{
  "model": "image embedding model",
  "dataset": "drawn human figures in many poses",
  "train_examples": 195000,
  "image_size": 64,
  "crop_scale_min": 1,
  "horizontal_flip": true,
  "translate": 0.06,
  "color_jitter": 0.2,
  "targets": ["pose"],
  "num_classes": 16,
  "embedding_dim": 192,
  "arch": "mlp_mixer",
  "norm": "layernorm",
  "norm_position": "pre",
  "hidden_act": "gelu",
  "mlp_ratio": 4,
  "parallel_block": false,
  "inner_norm": false,
  "patch_size": [4, 4],
  "conv_stem": false,
  "layers": 6,
  "width": 192,
  "am_softmax_margin": 0.3,
  "am_softmax_scale": 30,
  "init": "torch_default",
  "residual_init": "none",
  "optimizer": "adamw",
  "learning_rate": 0.0015,
  "beta1": 0.9,
  "beta2": 0.99,
  "eps": 1e-08,
  "max_grad_norm": 1.0,
  "max_steps": 16200,
  "batch_size": 128,
  "epochs": 10.6,
  "lr_schedule": "cosine",
  "final_lr_fraction": 0.1,
  "warmup_steps": 810,
  "weight_decay": 0.05
}
Rows from block 2 of a small image embedding model, named by matrix and row number. Rows with one number belong to one neuron. Each number is 200 + 20 x the weight over its row's rms, rounded and kept within 0 to 999. All counts start at 0.
After each neuron's rows are labels from the 100 images, of 14976, where the neuron reaches its highest value: "lies over" is the class under the peak; "responds to" is what is common among them. Only what is clearly more common there than usual is listed. The data: drawn human figures in many poses. In brackets: how many of the 100.
# fc1: MLP up (model.blocks.2.mlp.fc1.weight, 768x192), inputs 96-191
# fc2: MLP down (model.blocks.2.mlp.fc2.weight, 192x768, transposed), outputs 96-191

fc1.126,257,229,216,218,249,199,195,228,178,204,193,216,217,205,153,205,224,227,163,197,185,194,199,180,212,206,173,171,197,181,142,199,208,214,209,201,168,207,170,191,213,199,175,208,184,209,198,189,208,210,172,144,162,185,213,193,200,207,219,222,169,197,213,174,153,171,208,197,219,201,173,186,194,188,178,187,202,187,213,184,186,200,164,163,223,192,221,215,221,199,220,209,173,154,184,191
fc2.126,203,177,221,207,244,191,220,206,199,187,206,244,206,204,198,194,193,196,209,177,180,225,190,225,159,184,191,208,205,183,191,229,215,200,217,177,220,203,179,209,208,208,230,156,199,190,200,178,160,229,206,184,167,144,212,191,218,206,168,183,203,206,168,225,204,213,198,215,253,207,180,209,197,169,231,217,209,174,188,180,175,200,216,208,227,160,186,229,194,205,205,203,208,193,181,240
lies over: leg (33)
responds to: star jump (28)

fc1.428,189,216,228,201,200,197,170,204,172,190,208,195,230,227,183,218,227,185,205,205,201,176,201,215,209,188,239,201,169,202,209,177,213,217,176,188,196,179,188,228,190,209,207,212,211,213,197,206,192,184,186,163,189,258,184,193,237,149,207,199,214,199,219,219,225,190,207,184,181,197,198,180,212,186,227,221,197,209,226,182,215,245,225,232,163,213,219,204,198,172,208,175,229,153,184,204
fc2.428,196,194,208,203,200,259,166,197,214,161,199,209,240,257,173,212,189,158,212,178,197,156,220,213,193,202,217,196,196,192,212,160,225,181,182,218,194,189,224,210,193,196,215,202,202,229,177,197,230,196,192,182,197,211,238,184,234,198,211,217,221,198,212,181,199,186,204,160,188,150,216,204,206,213,183,232,194,204,216,254,212,180,225,220,178,201,182,179,189,187,205,191,185,181,185,210
lies over: torso (79)
responds to: stocky (60); splits (38)

fc1.348,175,190,183,223,187,191,175,202,191,182,203,196,182,175,200,235,195,194,213,218,201,187,205,170,204,235,243,198,205,165,203,222,181,194,206,232,187,229,210,196,203,191,193,204,175,238,201,196,181,193,223,194,212,220,211,205,223,189,213,196,205,208,197,185,199,212,180,208,206,170,210,180,206,219,177,153,197,184,228,231,213,180,179,182,182,217,194,179,225,155,194,192,193,184,206,182
fc2.348,203,209,169,179,195,189,175,242,200,180,220,184,171,223,194,199,179,203,188,179,213,214,208,210,219,207,184,209,210,184,200,220,205,193,190,209,223,216,199,204,185,234,218,214,227,208,172,187,172,201,199,189,237,191,183,186,229,202,198,175,210,193,194,209,223,169,183,217,170,210,175,191,190,205,193,175,233,181,216,188,219,212,182,222,245,231,163,186,172,210,209,206,205,176,193,182
lies over: leg (72)
responds to: splits (41); teal trousers (27); kicking (26)

fc1.357,227,237,232,188,212,222,153,204,177,184,201,227,212,195,195,205,186,193,228,188,189,196,183,207,214,205,221,161,195,185,172,196,231,218,203,225,192,211,192,223,184,197,210,217,214,211,207,194,210,194,205,150,159,219,216,185,195,133,182,217,182,238,214,200,202,174,214,198,208,186,185,198,213,153,192,223,206,199,230,188,204,221,223,220,184,197,176,212,194,212,199,179,195,160,193,193
fc2.357,217,185,200,211,219,209,190,209,193,186,172,220,247,225,190,202,171,197,231,176,221,221,207,217,194,198,229,176,205,160,204,219,190,197,200,207,193,194,206,176,191,189,222,205,180,193,218,195,188,166,205,154,197,203,235,218,197,217,203,197,202,182,220,211,204,202,175,177,213,167,202,200,214,177,227,197,204,192,207,251,199,170,210,257,212,184,181,190,172,184,234,203,156,185,197,240
lies over: torso (68); arm (30)
responds to: sitting (36); running (35); yellow top (28)

fc1.581,220,226,183,166,194,203,212,180,194,185,215,225,200,202,188,208,155,204,194,185,165,180,203,185,197,208,223,195,204,223,216,153,205,188,199,170,184,216,195,232,213,221,207,197,206,199,187,207,207,251,188,192,198,168,208,179,206,209,229,224,213,202,198,191,199,188,196,213,156,209,159,193,204,234,197,217,214,191,156,206,201,205,209,207,175,148,252,177,227,239,223,201,195,198,195,199
fc2.581,205,216,208,188,166,167,205,224,190,201,199,193,212,196,191,183,193,192,195,212,168,192,192,211,226,181,193,182,226,199,198,190,198,229,211,226,196,181,162,223,215,215,224,228,204,203,187,183,160,200,196,183,211,216,204,213,189,173,209,187,198,198,211,200,186,194,189,213,234,205,199,208,175,199,188,235,190,204,175,202,184,217,174,204,209,210,257,215,202,172,183,220,175,185,179,208
lies over: hand (54)
responds to: arms up (26)

fc1.132,266,231,211,237,214,210,151,212,190,184,180,222,193,186,171,196,185,207,212,194,185,182,160,231,214,217,218,226,191,196,162,198,218,213,199,243,182,185,162,224,198,216,188,191,209,226,182,169,208,225,183,187,217,191,199,186,213,200,245,201,186,230,188,185,150,152,212,207,186,195,191,195,184,197,170,211,210,194,210,197,212,218,205,244,208,207,227,202,207,199,189,163,210,176,174,207
fc2.132,216,185,218,211,191,212,185,197,189,216,185,216,190,191,189,181,195,201,217,184,184,208,180,227,200,216,203,219,210,204,190,201,221,209,233,177,198,172,192,223,219,191,264,202,181,185,181,220,189,251,224,172,225,217,197,198,219,175,205,200,172,198,183,210,207,189,210,190,203,165,106,216,184,208,216,230,221,166,204,181,207,220,169,198,169,190,218,221,193,212,201,221,202,165,194,203
lies over: leg (63)
responds to: purple trousers (42); blue trousers (25)

fc1.512,192,222,186,190,208,190,187,185,200,181,210,217,192,193,225,207,186,190,211,215,207,208,178,203,165,203,232,226,210,221,205,229,176,191,200,199,203,192,221,196,157,192,214,166,208,214,210,191,196,216,212,186,202,165,212,186,207,195,187,196,156,246,169,196,195,155,217,254,194,178,191,166,201,199,180,173,237,209,232,207,214,179,194,202,206,227,186,188,209,195,226,178,236,208,203,213
fc2.512,168,203,198,188,209,194,215,207,204,181,210,190,188,214,211,205,166,213,180,214,218,192,212,191,212,237,231,208,188,198,227,210,177,214,223,219,208,199,203,218,228,192,210,184,182,198,176,213,168,185,178,190,208,194,178,179,208,195,142,198,169,194,187,225,202,197,182,211,224,198,196,182,217,216,192,157,245,214,239,175,189,222,197,228,211,198,172,189,189,214,216,216,222,224,212,193
lies over: leg (32)
responds to: splits (31)

fc1.619,239,229,233,212,247,204,196,222,167,218,203,242,215,193,168,202,223,231,176,204,202,185,206,193,204,194,177,193,213,198,165,201,196,206,211,198,176,195,187,196,215,201,178,209,192,208,199,176,187,197,179,147,145,184,211,201,203,212,215,208,169,213,218,190,162,197,213,203,224,218,195,185,184,182,187,181,202,199,216,179,182,200,174,177,208,209,220,227,208,199,208,191,198,145,165,198
fc2.619,195,183,218,203,247,198,202,201,199,201,195,245,195,212,186,199,210,202,198,186,198,222,193,241,164,189,195,211,214,176,191,225,217,210,216,194,208,198,182,213,206,219,203,155,190,188,209,167,190,212,211,178,178,145,213,190,212,214,177,185,190,191,172,233,188,193,196,209,249,200,189,197,182,182,230,221,207,187,182,176,156,197,216,200,233,169,212,205,182,183,197,194,199,192,167,246
lies over: leg (43)
responds to: star jump (29)

fc1.56,244,215,206,214,190,201,170,169,219,201,183,221,187,199,220,212,194,209,204,213,177,186,170,192,195,212,202,201,166,204,221,156,237,222,203,224,201,212,193,199,218,196,167,185,212,221,198,204,201,194,190,203,216,231,190,189,226,176,193,190,193,220,172,172,195,198,166,213,158,163,199,187,203,211,198,200,214,181,198,194,227,200,195,235,151,177,179,172,211,173,194,169,216,173,232,167
fc2.56,226,198,176,214,180,181,198,187,224,214,214,200,196,211,207,202,170,218,162,188,187,219,162,195,196,186,180,215,210,190,170,194,244,176,195,169,232,199,236,184,232,182,191,190,232,188,223,179,175,196,216,204,174,195,196,213,203,214,214,175,204,202,224,169,221,199,173,208,188,219,186,207,203,220,191,206,224,185,179,208,244,194,141,151,216,168,200,171,207,206,193,202,160,193,200,188
lies over: torso (45); leg (36)
responds to: stocky (63); blue top (35); blue trousers (25)

fc1.10,210,246,219,215,197,206,176,162,187,201,203,224,195,203,218,198,178,185,208,232,185,203,180,195,161,195,227,178,201,222,192,192,235,213,212,229,223,210,197,224,211,199,194,165,218,220,194,189,193,194,225,154,178,205,203,167,179,174,198,187,196,243,183,188,190,190,205,200,174,170,187,188,208,184,183,211,203,194,231,200,241,208,190,216,164,168,173,202,216,201,203,178,191,159,226,199
fc2.10,195,216,177,198,189,206,222,228,207,227,199,183,233,205,225,210,172,218,188,190,208,197,167,221,201,185,168,200,206,180,206,202,202,223,178,163,210,205,220,183,218,181,227,198,230,199,196,210,165,161,170,170,196,181,195,204,215,199,193,220,193,184,212,200,191,223,202,207,211,230,205,194,199,186,157,181,222,197,180,250,227,187,173,169,226,205,159,219,200,191,212,172,182,173,209,184
lies over: torso (46); arm (41)
responds to: stocky (69)

fc1.262,224,216,199,224,211,192,158,240,179,194,179,248,217,190,197,172,190,213,193,213,182,200,189,245,214,226,167,228,181,204,162,198,212,203,219,187,175,219,194,206,206,181,197,210,176,225,171,190,187,208,188,209,199,196,164,224,218,217,230,190,182,194,183,197,155,174,169,206,166,188,174,191,198,200,158,192,210,218,207,216,213,217,194,244,205,205,219,228,219,192,202,199,216,166,170,187
fc2.262,204,180,212,218,171,248,172,206,197,196,186,209,188,220,193,221,210,179,214,191,209,180,188,209,220,195,241,229,205,179,173,161,232,225,186,174,193,192,204,187,208,193,239,222,200,178,238,201,217,228,230,202,231,234,165,211,206,138,229,220,183,214,222,222,220,196,214,218,174,166,147,201,205,224,202,206,220,176,209,175,225,208,188,206,167,194,202,205,170,194,187,234,215,180,217,210
lies over: leg (92)
responds to: purple trousers (27); waving (26)

fc1.233,211,201,221,238,184,197,208,192,165,190,168,198,221,202,220,207,171,185,203,225,195,206,145,229,189,196,216,189,176,219,182,180,229,194,196,185,197,195,194,249,218,201,246,177,192,205,194,205,206,185,187,163,193,217,196,182,232,152,203,207,189,218,195,203,184,157,185,188,171,175,180,213,226,192,225,178,196,206,199,193,252,228,200,230,180,210,172,204,210,189,193,173,199,169,195,192
fc2.233,220,202,226,232,179,229,208,195,225,205,167,176,226,206,186,239,158,154,206,194,201,175,178,209,199,185,192,229,219,198,191,185,250,180,199,176,215,171,206,200,214,194,231,227,202,195,210,192,190,176,222,203,205,205,237,213,199,189,212,198,202,202,206,162,198,173,201,160,208,173,177,210,213,200,177,205,191,177,189,226,251,194,172,201,186,205,169,206,172,179,227,202,180,184,206,172
lies over: torso (40); leg (38)
responds to: yellow top (28)

fc1.211,212,202,188,204,207,203,168,191,179,197,179,205,226,216,180,212,237,191,187,212,213,182,220,193,228,215,221,186,174,172,174,179,222,207,189,193,178,206,171,177,207,204,207,221,173,199,215,213,202,202,149,199,204,232,187,197,194,157,210,215,236,218,229,195,206,201,216,196,188,205,196,218,187,176,220,193,191,181,175,201,196,220,224,213,150,188,223,192,195,184,174,193,214,169,177,190
fc2.211,209,193,199,184,208,258,193,191,226,204,204,208,225,240,189,222,218,160,239,176,213,196,226,224,189,189,218,223,211,210,163,176,236,183,185,203,200,157,237,208,186,194,199,196,212,250,198,202,221,190,183,187,180,206,235,217,210,206,221,202,210,207,215,158,209,192,220,170,175,165,204,188,213,206,193,228,189,177,207,260,220,174,234,211,203,217,183,183,185,167,177,199,201,201,224,196
lies over: torso (94)
responds to: green top (40); teal top (34); running (29)